{
  "model": "image denoising model",
  "dataset": "drawn small creatures on textured ground",
  "train_examples": 101725,
  "image_size": 32,
  "crop_scale_min": 1,
  "horizontal_flip": true,
  "rotation_deg": 5,
  "color_jitter": 0.2,
  "task": "denoising",
  "loss": "charbonnier",
  "noise_std": 0.4,
  "arch": "unet",
  "norm": "groupnorm",
  "activation": "leaky_relu",
  "weight_standardization": true,
  "widths": [64, 64, 128],
  "blocks_per_level": 3,
  "block": "basic",
  "attention": false,
  "upsampling": "transposed_conv",
  "init": "trunc_normal_002",
  "residual_init": "none",
  "optimizer": "soap",
  "beta2": 0.999,
  "lr": 0.0029,
  "beta1": 0.95,
  "shampoo_beta": 0.95,
  "eps": 1e-08,
  "precondition_frequency": 25,
  "max_precond_dim": 1536,
  "merge_dims": false,
  "one_sided": false,
  "adamw_lr_other_params": 0.0012,
  "grad_clip": 1.0,
  "gradient_centralization": true,
  "steps": 9600,
  "batch_size": 256,
  "epochs": 24.2,
  "lr_schedule": "cosine",
  "final_lr_fraction": 0,
  "warmup_steps": 480,
  "weight_decay": 0.08,
  "adamw_weight_decay_other_params": 0.01
}
Rows from block 6, named by matrix and row number. Rows with one number belong to one channel. Each number is 200 + 40 x the weight over the matrix's rms, rounded and kept within 0 to 999. All counts start at 0.
# convs0: first 3x3 conv (model.mid.0.convs.0.weight, 128x128x3x3, standardized in use), inputs 99-107, a 3x3 kernel for each
# convs1: second 3x3 conv (model.mid.0.convs.1.weight, 128x128x3x3, standardized in use, transposed), outputs 99-107, a 3x3 kernel for each
convs0.83,165,300,188,248,218,190,255,209,168,324,257,181,240,190,182,141,173,187,299,241,202,208,173,184,123,217,162,229,269,225,293,49,206,241,186,241,145,286,212,153,202,189,165,271,179,229,231,237,243,181,179,162,189,193,243,237,291,178,145,239,127,119,146,198,159,277,212,176,220,173,196,222,241,198,163,174,213,262,202,185,157
convs0.84,198,191,260,144,205,115,172,229,138,188,170,231,199,166,218,238,231,138,149,151,220,102,151,173,175,218,147,212,187,194,202,189,202,198,212,200,135,131,188,63,167,126,173,103,208,182,217,193,219,154,127,174,148,153,198,211,109,165,116,118,144,163,207,205,191,237,226,186,230,183,213,195,171,210,210,242,199,147,185,206,183
convs0.85,197,222,237,159,111,151,114,131,166,211,196,227,206,254,216,207,245,309,231,214,257,186,179,260,214,227,224,225,287,238,198,217,229,249,277,226,225,167,299,215,190,157,217,147,231,166,223,215,148,198,220,170,180,230,228,283,203,286,275,167,259,259,144,265,274,182,184,165,147,197,162,166,230,249,214,200,244,176,275,197,190
convs0.86,238,236,265,247,187,183,222,223,196,189,178,226,225,213,201,232,187,183,130,158,194,111,29,119,142,108,128,181,185,185,166,244,217,149,155,217,215,184,244,161,148,233,212,210,225,184,128,171,193,183,118,245,159,194,206,181,196,206,200,204,236,202,222,234,205,164,192,206,176,247,194,154,200,208,240,197,276,215,192,211,200
convs0.87,211,270,212,184,197,210,202,182,233,171,186,172,171,181,245,234,200,169,284,182,146,189,183,158,165,213,115,157,173,189,155,242,204,261,195,234,227,221,218,219,237,289,201,243,224,235,177,234,150,229,248,192,216,198,106,171,175,64,205,338,108,329,411,180,232,261,187,239,235,229,210,256,210,189,194,238,169,158,267,167,179
convs0.88,239,189,147,241,121,185,209,193,192,191,199,202,195,249,233,205,192,198,226,208,182,276,165,173,258,216,209,182,213,216,193,208,175,204,243,256,228,164,225,209,228,152,213,211,161,171,180,192,232,180,205,204,215,204,200,251,185,108,182,175,77,212,166,212,148,213,218,168,150,193,170,206,151,170,154,204,178,138,196,168,174
convs0.89,202,220,212,239,253,236,259,234,205,209,207,195,164,168,217,166,176,192,224,212,207,203,231,241,216,269,232,206,175,191,211,244,206,181,191,197,210,191,214,222,263,226,231,246,228,227,178,204,205,155,189,265,150,221,231,196,208,211,140,213,192,203,212,177,124,169,176,262,163,170,154,181,199,171,223,206,227,174,201,229,196
convs0.90,218,209,185,229,186,176,224,190,222,143,187,233,178,176,228,171,159,205,243,219,209,217,180,228,243,261,233,180,174,200,193,191,169,177,182,187,245,245,165,211,222,179,304,182,130,177,221,233,144,164,197,174,200,172,232,216,196,229,188,209,206,189,186,206,213,194,242,196,180,192,185,216,165,210,192,190,153,196,195,158,150
convs0.91,209,179,212,225,179,155,179,167,250,173,272,209,197,202,196,158,203,225,208,244,216,203,292,165,229,213,182,236,188,167,169,257,276,180,236,235,232,180,217,225,191,207,225,197,178,140,157,245,201,101,216,268,246,189,285,195,118,216,283,140,216,232,141,169,222,198,256,232,178,247,263,154,205,232,223,240,166,173,184,229,246
convs0.92,238,251,225,297,286,241,289,236,134,200,234,254,207,218,247,218,201,165,170,245,244,224,229,182,232,220,145,248,201,238,197,201,232,217,251,232,258,244,210,248,256,115,211,162,152,186,208,213,175,222,203,236,231,178,174,197,202,199,163,168,206,202,155,220,244,240,201,211,221,201,206,151,216,223,162,201,162,134,198,154,167
convs0.93,231,222,221,215,170,227,207,173,229,250,233,257,225,192,253,196,221,240,147,246,244,175,181,275,172,154,263,175,166,218,230,221,186,194,187,193,172,224,106,237,208,184,194,156,222,218,208,200,147,185,217,171,166,193,180,251,194,170,206,197,175,151,169,228,177,199,212,203,220,237,209,168,239,215,173,229,256,217,226,213,169
convs0.94,170,194,187,241,176,151,187,121,105,196,124,139,202,189,223,221,290,207,250,231,162,185,131,221,199,212,215,208,204,184,245,141,140,257,263,277,183,276,203,269,116,188,189,131,223,280,226,309,192,191,194,218,207,192,181,155,243,182,151,286,216,178,213,181,179,199,236,166,139,152,192,166,224,195,223,244,141,94,218,187,113
convs0.95,199,236,210,220,130,200,261,171,191,207,190,210,219,214,193,205,268,178,197,164,187,209,273,289,225,252,223,202,189,212,166,202,220,224,162,265,207,183,235,193,86,158,232,204,187,156,177,225,192,59,157,152,196,184,166,257,262,235,208,188,161,151,228,215,212,183,201,153,286,226,205,268,210,172,201,186,180,179,222,287,186
convs0.96,161,167,154,186,202,148,163,207,177,219,239,207,201,196,210,205,194,224,159,202,203,199,229,250,222,266,164,177,208,155,165,250,222,163,227,223,157,170,198,149,264,269,176,196,255,146,198,187,244,219,208,226,273,245,127,133,146,200,238,259,215,266,281,109,176,166,198,172,163,175,256,155,217,228,219,195,216,192,200,186,196
convs0.97,202,184,250,173,146,135,208,132,190,217,142,178,216,228,247,239,226,256,250,242,163,193,267,283,149,245,232,174,167,181,103,125,102,186,146,180,224,228,188,160,271,196,269,179,204,175,223,186,164,202,230,238,153,244,141,210,201,229,230,177,176,264,200,225,132,148,181,122,169,191,223,162,215,206,215,156,156,184,239,224,208
convs0.98,229,178,200,178,124,172,203,236,234,256,263,222,194,183,203,174,198,195,208,290,231,297,358,272,243,291,249,221,201,213,205,252,222,209,235,202,175,203,224,214,249,195,229,201,178,187,143,190,193,159,176,200,220,195,155,157,193,208,206,204,217,193,232,166,194,197,155,223,225,184,150,227,203,177,174,197,131,146,173,164,172
convs0.99,236,196,213,220,175,189,159,186,174,130,225,226,144,200,278,223,183,283,215,219,185,214,184,246,101,165,286,198,233,209,242,284,146,242,117,200,263,171,199,218,179,241,198,209,218,202,92,187,223,228,213,179,194,241,97,272,134,155,274,214,239,196,123,182,157,189,202,217,227,191,172,207,238,185,235,168,206,201,226,141,176
convs0.100,224,258,231,187,224,216,243,192,201,231,171,235,222,260,218,206,224,228,160,128,165,100,100,158,167,220,171,228,181,166,262,288,207,287,205,175,211,190,233,131,183,202,201,205,233,209,252,188,222,205,227,282,277,226,239,198,170,195,260,227,173,279,213,241,219,225,160,144,269,216,206,183,152,217,183,167,171,196,242,196,168
convs0.101,246,223,173,180,230,183,173,214,125,192,215,181,238,210,243,176,189,169,233,170,211,199,279,172,151,233,161,155,178,181,270,211,181,191,170,146,217,180,238,256,303,178,198,269,148,237,189,231,259,220,215,196,214,220,219,224,204,147,175,220,109,209,96,156,183,167,166,234,199,182,232,213,233,217,222,140,102,159,254,179,190
convs0.102,276,227,232,235,133,238,230,229,138,164,254,229,252,212,226,210,151,244,248,299,244,208,98,237,223,203,194,135,185,230,162,221,270,164,245,225,205,174,227,206,237,257,227,148,222,176,222,227,179,223,249,126,180,129,169,165,170,194,311,174,227,229,214,178,263,227,138,156,168,153,190,187,233,190,193,232,163,185,206,195,194
convs0.103,191,217,192,206,181,151,216,194,200,217,179,197,237,185,143,209,239,188,169,181,186,192,191,158,190,117,176,215,254,216,234,275,229,257,249,219,155,171,166,140,232,187,157,192,182,210,223,232,178,153,246,215,204,240,189,161,195,200,167,194,224,256,240,196,197,214,155,252,220,194,171,140,177,219,152,185,232,189,175,180,163
convs0.104,172,234,177,222,266,245,147,224,205,165,162,203,183,223,157,144,214,163,162,84,168,125,128,192,206,201,149,234,187,224,235,237,178,184,251,247,243,179,125,198,166,219,248,179,179,222,299,180,198,178,254,242,208,150,184,195,229,136,153,242,196,182,241,222,216,201,237,147,193,196,218,213,222,194,211,191,228,201,155,215,205
convs0.105,194,208,216,214,169,248,241,167,250,246,221,256,207,127,223,154,228,192,204,183,167,189,262,221,186,180,164,182,193,207,191,241,207,179,225,219,204,309,200,193,289,282,207,251,220,165,106,93,179,129,206,177,242,203,138,186,199,229,174,136,249,245,227,210,129,255,148,212,281,194,161,224,187,118,191,166,160,232,139,191,172
convs0.106,195,209,230,191,238,196,227,198,211,178,251,180,181,208,211,159,138,150,143,151,216,170,195,172,153,175,228,172,159,144,209,225,237,144,221,193,210,155,185,186,145,201,188,200,233,173,221,165,190,251,234,205,282,235,257,220,89,181,198,133,182,180,107,252,176,171,240,164,237,214,232,219,195,195,205,236,182,182,169,227,264
convs0.107,164,166,227,234,159,240,226,210,263,213,157,233,175,147,208,228,225,217,147,186,212,231,204,183,244,167,174,183,224,158,264,162,203,178,180,151,190,174,237,145,178,248,203,231,171,228,263,169,223,214,218,190,161,175,122,141,177,168,168,178,258,173,212,182,148,126,166,250,257,211,165,246,185,157,187,155,182,201,151,190,230
convs0.108,152,213,196,183,195,188,208,199,263,186,145,208,140,182,134,146,167,168,192,158,205,166,263,166,212,155,155,187,132,169,194,289,177,184,226,216,161,222,128,139,139,171,134,128,185,187,237,187,205,149,245,193,215,205,221,192,189,215,181,201,166,205,201,256,225,212,225,200,230,205,231,197,191,182,190,120,124,204,144,163,252
convs0.109,164,221,193,179,314,247,142,235,163,199,195,207,183,184,147,210,199,164,206,218,218,234,202,205,205,214,182,193,231,231,225,208,228,249,206,207,197,258,219,261,247,222,260,275,230,161,155,187,207,103,184,230,163,162,165,227,211,191,250,242,195,229,229,182,217,192,216,172,170,162,194,221,201,182,178,200,238,233,199,225,217
convs0.110,218,223,220,243,237,169,262,195,149,185,200,184,145,205,263,168,253,286,199,233,267,211,263,188,215,207,193,199,193,243,162,166,171,223,177,205,231,231,231,279,191,215,262,208,203,252,190,176,216,182,168,166,215,219,303,266,233,253,198,148,112,191,102,263,229,190,224,128,158,212,168,170,195,175,173,234,191,225,216,220,211
convs0.111,182,223,169,228,377,193,214,200,133,234,224,282,131,142,217,212,197,252,128,142,171,289,229,166,241,211,125,234,219,223,194,238,200,179,202,200,239,172,189,207,196,137,283,188,199,206,216,157,180,198,242,200,266,208,200,230,226,259,236,194,208,132,162,156,163,124,203,177,150,176,179,201,192,193,150,204,186,154,232,197,200
convs0.112,210,213,157,173,181,217,164,221,166,212,189,169,186,218,213,152,199,249,198,221,238,201,291,214,165,277,175,208,191,234,225,187,194,224,228,278,263,211,105,271,277,176,237,266,228,225,175,234,253,137,180,205,233,199,183,229,181,169,195,181,215,171,190,195,190,169,157,124,175,180,169,204,217,151,147,230,212,189,206,189,139
convs0.113,196,174,203,229,201,155,207,182,158,164,204,210,191,174,225,183,170,167,175,148,168,225,146,185,182,236,192,229,212,157,160,259,244,235,177,253,193,205,165,208,163,205,237,133,209,162,163,182,212,199,149,220,239,191,234,231,262,163,215,242,172,216,211,182,230,199,248,323,210,174,232,240,237,187,216,187,150,180,188,192,187
convs0.114,219,195,108,196,195,205,243,193,204,234,233,204,166,139,186,231,179,116,229,160,190,177,275,202,193,199,220,243,152,169,161,249,205,185,135,185,178,192,235,134,236,164,200,138,216,228,193,127,223,245,197,156,176,229,213,126,131,210,250,177,216,165,181,195,193,184,181,168,293,192,218,199,218,158,125,226,149,114,242,183,235
convs0.115,127,182,183,156,188,155,153,173,153,186,240,279,138,200,233,191,233,211,205,227,204,180,171,184,217,196,224,164,147,173,129,265,220,160,231,150,299,226,206,236,208,212,236,183,144,205,238,215,228,261,196,165,220,188,195,152,190,177,254,231,169,257,192,204,155,140,190,205,203,203,134,139,201,206,198,230,157,140,171,155,166
convs0.116,222,184,170,185,183,179,178,197,129,130,215,179,192,225,189,202,211,214,217,230,232,252,287,198,240,245,234,215,235,172,232,217,179,213,157,200,179,240,178,221,256,203,186,186,177,189,207,243,213,188,172,213,173,241,242,240,219,173,216,231,179,215,254,178,174,186,209,213,185,201,107,119,190,244,174,237,169,158,236,150,192
convs0.117,161,189,147,218,247,202,145,139,182,228,233,240,258,212,188,206,240,220,236,225,193,251,248,194,211,213,203,207,204,187,183,206,154,207,199,201,243,230,196,266,261,190,194,223,180,260,197,217,168,204,184,137,244,201,221,207,291,195,149,229,219,184,235,225,193,190,207,146,184,236,171,125,157,156,201,208,180,194,204,188,156
convs0.118,180,249,222,165,218,240,221,226,250,236,218,166,207,201,162,160,196,218,215,214,209,189,231,160,175,240,200,252,201,233,206,180,162,165,206,236,186,171,201,217,234,306,238,242,253,204,189,213,210,223,188,157,236,155,239,158,125,407,253,168,324,159,189,174,202,215,231,331,169,239,274,130,164,178,194,166,151,218,254,184,193
convs0.119,185,206,253,226,202,120,208,165,164,171,167,233,209,137,209,184,230,151,186,206,287,190,221,220,172,182,212,177,158,185,249,214,131,195,228,212,210,198,263,207,309,177,198,185,156,199,248,188,215,172,184,242,177,219,239,272,158,248,325,272,149,255,247,165,237,219,186,284,211,141,204,212,223,182,250,164,196,179,199,146,170
convs0.120,225,195,197,237,286,193,160,200,185,130,176,207,176,192,170,212,164,182,214,204,179,232,325,212,236,241,204,149,141,148,157,144,155,166,182,183,206,185,235,175,121,223,170,165,177,208,197,189,187,174,159,207,197,165,194,212,167,216,218,157,194,214,226,197,147,172,189,226,239,205,225,223,241,243,246,230,216,253,212,251,225
convs0.121,195,169,184,158,135,143,172,184,204,227,210,123,216,149,181,195,163,209,232,145,204,241,282,204,245,248,207,208,172,198,264,218,222,244,185,199,152,167,137,250,184,167,166,233,264,191,166,192,189,242,166,208,210,139,245,195,227,206,319,198,246,204,173,367,196,193,152,210,233,131,207,148,218,148,202,175,151,186,174,175,207
convs0.122,260,123,207,217,227,175,174,94,192,216,226,185,208,180,156,289,206,220,177,163,210,193,195,140,174,124,198,192,203,214,269,250,207,130,226,173,249,211,173,148,142,224,167,180,229,199,321,261,250,261,151,245,255,206,161,216,233,181,199,213,231,204,210,159,133,163,184,180,194,171,173,183,103,145,240,137,150,228,215,251,266
convs0.123,182,192,186,170,214,168,174,189,176,235,220,183,206,188,172,203,166,148,212,198,209,245,205,177,156,188,182,194,181,194,198,160,145,206,146,179,193,200,243,214,203,223,238,253,222,201,168,175,251,220,172,256,203,167,194,220,239,208,209,183,194,272,240,191,167,161,197,180,203,192,208,194,122,141,114,173,148,122,139,143,144
convs1.83,280,164,134,209,191,277,96,173,246,198,236,240,157,151,168,126,157,219,193,202,202,184,197,172,193,174,138,195,253,245,173,158,220,177,205,166,193,176,164,249,272,280,175,173,265,245,284,227,236,255,154,250,166,296,194,199,138,336,144,100,79,112,189,141,137,161,167,180,201,177,154,176,151,245,192,189,194,144,173,100,160
convs1.84,191,191,142,225,129,130,158,197,151,135,155,143,164,120,133,200,198,140,179,156,170,106,116,149,160,193,171,169,161,190,198,210,160,206,202,203,282,184,168,272,162,266,185,224,199,235,210,246,200,227,177,190,221,258,182,246,198,243,179,131,208,180,185,208,185,180,164,192,191,209,181,198,205,189,150,191,169,144,173,193,206
convs1.85,190,228,219,179,191,252,161,247,261,169,155,186,214,198,208,192,210,195,210,262,244,171,93,209,174,175,237,160,253,226,235,285,261,225,157,187,118,175,177,225,269,211,130,316,250,215,248,191,243,231,236,138,181,199,236,199,180,238,270,203,141,120,198,200,227,207,178,275,221,166,214,211,252,199,198,224,165,197,221,142,169
convs1.86,208,237,159,222,277,164,152,167,144,214,184,186,220,225,194,240,203,245,145,222,223,218,246,215,170,177,187,271,225,265,242,209,272,294,228,305,192,236,216,228,347,257,210,268,193,232,298,182,302,269,233,220,274,205,268,274,233,222,231,187,227,238,242,292,298,277,325,344,293,291,341,295,236,233,203,228,289,195,225,209,239
convs1.87,228,208,212,206,221,189,193,209,216,220,157,231,204,216,206,161,226,208,207,184,155,131,153,193,116,196,181,209,192,267,165,200,247,230,209,197,185,205,176,209,200,135,232,214,258,209,200,210,220,192,257,181,172,210,324,185,235,213,163,292,231,260,311,218,190,241,159,169,176,214,179,192,243,190,159,221,251,187,218,199,199
convs1.88,254,249,228,308,267,242,278,255,194,189,219,135,199,179,152,177,89,147,237,207,192,247,241,231,160,217,220,124,212,219,212,236,184,87,153,227,268,201,172,193,92,258,228,158,230,185,174,183,269,217,112,221,243,202,169,194,231,180,208,191,229,217,169,122,217,127,173,240,173,182,192,168,185,179,200,182,214,178,204,178,228
convs1.89,198,183,165,207,304,205,279,205,221,149,179,189,198,282,243,200,214,164,178,253,245,183,243,280,186,185,209,142,181,162,154,185,178,180,193,163,246,187,168,138,207,196,132,154,208,183,209,158,213,263,148,196,199,151,190,198,179,210,218,213,195,215,216,169,217,189,197,225,233,197,239,201,201,221,209,168,246,206,151,164,183
convs1.90,215,210,238,217,158,166,231,214,205,176,233,203,193,209,218,182,246,225,168,163,160,149,176,175,196,165,190,256,199,233,211,259,231,214,233,228,218,156,153,259,230,189,207,213,137,212,162,165,219,187,166,200,171,265,203,203,196,256,236,193,210,229,189,209,229,223,187,250,217,212,231,196,183,200,182,177,162,194,178,160,182
convs1.91,170,207,206,243,115,205,208,207,186,213,173,160,198,155,210,158,150,153,177,164,232,138,138,246,215,188,204,179,185,200,207,248,196,284,230,208,199,146,210,193,183,240,229,243,305,158,197,112,173,156,170,152,169,166,129,171,182,239,195,171,206,178,160,215,159,229,193,200,185,208,229,226,182,178,214,185,208,204,174,209,168
convs1.92,214,195,182,189,190,188,170,209,211,225,250,219,268,203,212,251,207,201,233,244,192,235,178,178,202,194,232,246,224,252,232,248,195,191,148,209,169,199,241,185,292,186,201,277,184,212,237,224,226,227,241,243,206,187,239,278,231,247,237,224,190,220,312,217,206,192,248,192,223,222,191,204,268,243,222,277,172,159,228,203,230
convs1.93,176,163,204,153,156,168,196,237,218,142,132,157,76,137,165,137,165,191,175,191,205,166,201,222,192,193,189,214,209,242,211,202,160,171,248,201,190,163,176,237,198,164,260,214,157,168,168,224,214,196,219,163,176,218,168,190,142,179,220,231,154,201,203,201,198,155,209,192,171,197,200,220,175,191,179,159,185,195,187,142,155
convs1.94,176,155,143,169,135,172,226,226,225,150,182,208,221,136,149,248,252,180,170,204,186,185,235,190,147,190,139,116,146,240,282,247,236,227,190,143,206,254,181,174,301,124,155,207,164,138,134,167,206,254,175,125,220,140,272,156,152,228,278,248,212,191,232,181,217,207,234,192,177,220,204,178,199,181,172,204,238,166,150,214,200
convs1.95,124,132,179,194,169,207,141,197,200,175,211,153,162,135,218,200,223,219,228,152,189,180,162,147,183,202,225,241,298,208,232,270,207,195,228,152,234,213,167,294,173,247,227,233,231,219,195,169,184,261,203,240,169,208,195,192,235,267,266,213,199,176,235,223,163,211,183,154,169,195,177,188,166,207,165,166,211,228,208,224,196
convs1.96,167,144,183,184,153,161,192,216,205,235,244,240,179,207,212,179,209,186,188,202,190,191,198,211,203,196,230,215,201,210,179,193,142,161,114,198,197,159,216,155,173,255,232,227,216,235,256,237,213,193,199,220,208,255,156,201,213,201,219,238,179,137,151,184,183,158,183,173,181,183,238,217,199,200,175,185,179,169,181,148,198
convs1.97,184,162,194,207,128,243,201,186,161,199,218,228,276,274,265,260,321,223,203,196,232,193,185,201,249,192,240,195,214,197,224,170,282,163,172,218,212,240,193,213,184,247,225,235,195,183,230,200,237,198,262,223,219,293,229,190,187,250,211,231,192,277,240,222,184,213,200,240,196,216,220,210,223,226,239,239,221,218,237,220,191
convs1.98,207,212,203,189,303,153,192,143,143,185,195,183,172,226,140,205,164,165,167,168,142,167,99,145,200,126,145,181,120,139,137,160,95,148,125,114,210,151,172,193,166,211,225,248,187,237,210,214,186,275,229,223,230,243,183,240,197,169,232,188,155,204,207,143,195,184,177,171,233,183,195,167,186,164,165,190,212,150,191,192,146
convs1.99,228,221,164,204,87,104,111,158,214,220,158,289,139,244,185,139,164,197,162,180,182,173,188,176,192,147,217,139,161,184,231,164,156,207,96,181,255,244,194,200,246,174,250,289,211,237,226,220,225,113,187,246,244,208,171,249,181,232,152,152,143,150,160,137,148,128,198,164,192,161,173,208,176,247,244,214,218,247,237,225,189
convs1.100,191,196,196,137,227,246,143,248,225,155,116,75,112,211,201,140,175,161,149,224,232,214,268,259,212,224,214,190,149,109,150,236,139,223,207,134,168,211,206,244,287,262,237,197,247,185,243,166,113,244,238,123,131,205,217,176,157,221,159,145,173,188,152,205,248,211,197,177,211,180,185,212,163,199,186,163,211,182,144,167,198
convs1.101,199,183,201,200,163,122,225,180,181,213,162,169,246,194,238,216,219,214,277,167,232,253,188,202,260,230,203,306,197,225,188,119,178,237,233,301,241,216,287,240,219,215,184,252,184,259,226,135,210,195,188,228,230,223,220,216,240,143,179,185,171,209,196,186,188,243,238,216,229,244,221,220,187,195,227,253,188,202,194,202,194
convs1.102,197,206,230,169,186,181,204,216,208,221,234,225,197,247,239,213,227,224,208,196,236,172,173,176,168,161,166,221,200,198,156,240,299,208,254,289,175,179,157,218,189,228,189,168,160,213,206,225,230,273,187,215,239,214,248,162,180,197,154,195,229,240,209,208,175,207,214,201,215,182,142,133,248,236,211,252,302,202,199,205,178
convs1.103,221,173,229,233,172,222,222,179,233,260,219,243,258,257,232,225,218,209,192,205,199,168,164,196,217,159,199,138,126,115,235,263,175,194,219,107,221,201,230,212,227,237,151,200,251,207,212,230,171,265,165,172,85,224,148,202,166,163,271,179,215,272,226,209,199,225,169,189,217,210,200,196,178,178,172,174,183,167,184,135,187
convs1.104,170,157,195,159,136,203,183,177,218,178,186,151,225,186,183,191,191,192,169,175,155,159,214,174,170,193,165,231,200,188,208,206,121,199,249,194,203,211,168,211,212,227,254,191,201,211,192,199,186,215,189,182,117,170,200,215,263,220,272,250,207,241,195,216,195,247,239,191,229,239,250,247,190,221,234,181,160,242,199,185,204
convs1.105,180,146,172,184,156,131,183,219,142,146,206,240,179,238,198,229,202,132,177,212,241,148,217,214,214,243,206,179,221,200,126,200,195,126,188,158,235,222,261,230,198,252,255,206,211,196,200,180,240,189,234,211,241,231,234,262,197,243,223,231,150,150,194,188,249,215,213,247,213,174,200,229,207,235,223,182,224,217,203,240,269
convs1.106,159,247,193,171,203,202,105,186,272,192,165,136,179,277,167,216,179,197,209,205,205,227,163,194,209,168,218,122,184,237,144,196,220,279,216,193,192,317,342,183,215,215,193,228,296,113,200,179,245,190,189,240,247,186,203,271,252,181,149,174,162,219,212,220,161,200,161,164,201,217,241,194,196,158,183,221,229,155,211,238,185
convs1.107,172,141,147,140,209,179,196,210,151,183,201,222,192,236,164,222,230,215,234,202,220,238,270,227,243,266,248,226,258,305,257,297,195,238,161,187,159,106,164,178,214,188,175,212,220,208,209,178,230,215,254,228,177,175,164,224,163,195,257,229,202,196,225,190,176,164,216,182,179,218,237,178,223,232,212,207,187,224,211,229,199
convs1.108,149,183,156,166,199,172,176,163,117,158,217,158,165,199,176,195,216,194,205,176,213,224,182,183,196,197,191,174,148,173,204,153,160,110,151,155,143,255,221,208,271,205,199,184,195,213,208,260,164,199,198,205,227,261,247,181,205,206,187,163,201,176,201,229,204,206,228,221,202,237,232,235,188,214,212,205,279,256,199,187,220
convs1.109,173,227,203,252,249,271,200,214,147,136,239,171,186,275,197,181,230,160,262,239,256,255,220,244,209,223,232,211,152,201,138,59,203,229,145,219,149,145,154,148,95,73,198,170,177,258,196,177,214,251,233,198,254,256,162,163,131,220,241,168,206,224,199,203,227,151,215,157,142,241,209,190,209,166,222,176,172,199,203,174,184
convs1.110,333,369,394,307,287,360,242,313,270,252,282,236,252,233,276,206,186,191,221,185,159,184,258,222,137,257,225,147,264,187,220,328,212,147,145,173,242,292,205,241,167,183,178,172,238,161,229,229,192,251,145,186,151,178,232,251,274,194,114,200,221,211,266,198,221,202,178,169,178,159,214,162,244,269,265,215,250,255,228,232,194
convs1.111,103,226,234,172,239,211,176,167,192,181,188,201,230,266,213,198,246,255,216,191,184,207,221,152,230,253,247,236,241,186,246,210,215,254,222,217,155,182,178,48,246,166,154,157,203,221,206,163,206,242,236,238,247,217,195,210,246,240,245,290,179,189,295,248,210,209,233,216,194,237,282,259,241,204,218,246,218,208,229,247,210
convs1.112,209,230,214,168,240,219,214,257,269,195,254,218,171,288,254,180,279,235,234,202,231,277,150,198,265,219,218,204,146,199,247,205,208,207,252,246,196,207,251,230,287,256,226,225,154,182,187,230,221,258,228,199,274,193,213,197,135,129,159,156,192,236,204,197,179,205,218,202,222,210,208,184,212,197,229,263,149,197,240,234,189
convs1.113,119,190,190,133,199,213,183,210,194,138,143,203,225,181,227,206,201,201,241,193,245,228,236,242,241,249,237,183,202,217,120,145,172,225,210,214,244,228,205,230,282,257,243,247,234,193,201,145,184,231,224,187,229,177,207,209,166,171,216,187,151,211,179,200,211,212,261,156,189,197,245,216,256,196,201,270,257,225,236,230,203
convs1.114,139,156,185,185,118,158,227,151,97,188,190,219,197,183,231,220,227,233,133,212,220,196,161,268,228,198,189,252,260,215,218,198,240,233,197,203,191,219,213,167,155,270,201,162,250,145,178,200,145,202,209,199,183,164,236,205,148,171,154,164,231,225,208,159,170,188,166,169,226,222,172,202,186,160,199,192,162,168,211,249,215
convs1.115,231,214,245,212,193,168,196,162,176,146,176,174,189,174,151,216,161,211,204,196,171,194,176,165,209,179,174,157,179,209,113,141,197,167,186,204,279,241,161,218,224,164,178,148,138,179,203,231,201,129,103,206,138,160,186,186,125,189,221,203,246,214,157,153,170,202,201,205,228,177,230,180,228,184,225,214,169,196,232,240,239
convs1.116,206,206,200,236,235,220,252,210,199,216,228,218,262,294,262,273,277,260,240,180,218,221,115,297,267,247,244,205,189,211,219,137,205,235,162,237,208,220,137,244,253,263,219,181,190,203,248,182,248,256,221,201,264,204,158,236,213,242,302,203,183,173,173,255,241,230,249,316,275,251,288,237,242,202,265,161,220,280,200,219,240
convs1.117,246,219,200,188,206,243,229,245,272,184,205,230,154,146,146,177,151,185,196,177,170,218,193,139,170,179,174,216,245,131,194,115,171,128,136,180,227,217,221,234,178,161,234,214,220,174,160,191,162,179,201,125,176,215,207,208,173,200,214,183,175,283,199,230,210,210,185,175,178,205,213,181,221,210,209,220,240,235,233,259,225
convs1.118,177,211,171,202,204,182,185,162,174,207,246,219,220,188,201,303,176,229,228,205,210,201,192,194,202,156,140,206,146,215,194,190,157,211,164,184,194,204,241,185,229,202,197,235,218,208,174,166,184,213,218,212,189,178,230,172,106,225,211,35,220,208,180,156,172,199,138,101,192,198,205,226,202,223,229,229,260,221,178,223,240
convs1.119,205,237,208,205,158,226,193,246,169,195,223,241,194,246,304,200,241,208,207,260,324,198,124,305,153,160,218,225,216,183,247,204,245,232,234,220,198,157,217,147,46,250,225,162,151,188,248,129,242,260,187,237,201,157,199,217,251,114,191,188,239,226,214,175,239,249,197,206,249,214,218,198,190,233,248,162,166,225,206,170,204
convs1.120,180,159,164,177,115,112,240,154,161,168,144,102,231,224,176,208,248,210,183,154,153,187,125,163,196,184,182,215,132,146,235,145,244,229,249,274,180,198,159,206,159,154,223,178,185,215,227,239,152,232,260,208,155,227,259,153,163,238,192,163,243,211,119,233,192,190,165,162,205,177,201,204,182,145,170,170,171,187,176,163,155
convs1.121,140,187,260,171,197,146,209,177,173,203,136,218,154,217,180,186,208,228,238,191,168,211,161,179,195,178,186,207,205,156,226,184,220,224,277,197,242,221,269,206,197,168,269,259,201,201,186,247,294,198,173,178,143,200,191,168,174,195,194,244,199,197,179,228,192,189,192,225,220,198,148,176,186,151,214,243,236,244,241,247,208
convs1.122,233,238,231,204,136,191,210,174,166,154,215,217,180,171,210,174,224,214,209,222,248,203,179,224,219,190,198,148,209,245,179,149,148,155,160,218,214,293,215,239,249,216,254,228,268,213,206,187,241,228,178,231,175,170,166,215,181,188,242,214,209,193,164,180,172,168,245,184,177,211,197,232,139,155,227,182,253,270,211,231,263
convs1.123,201,182,205,156,195,184,219,184,206,177,228,259,205,216,217,206,195,220,178,173,201,184,202,199,169,178,181,238,223,221,254,150,234,195,197,236,164,176,149,174,191,167,172,160,156,215,206,130,226,172,170,157,194,204,221,197,208,186,236,209,204,199,237,182,154,179,174,176,144,177,157,163,161,171,173,141,187,174,124,142,156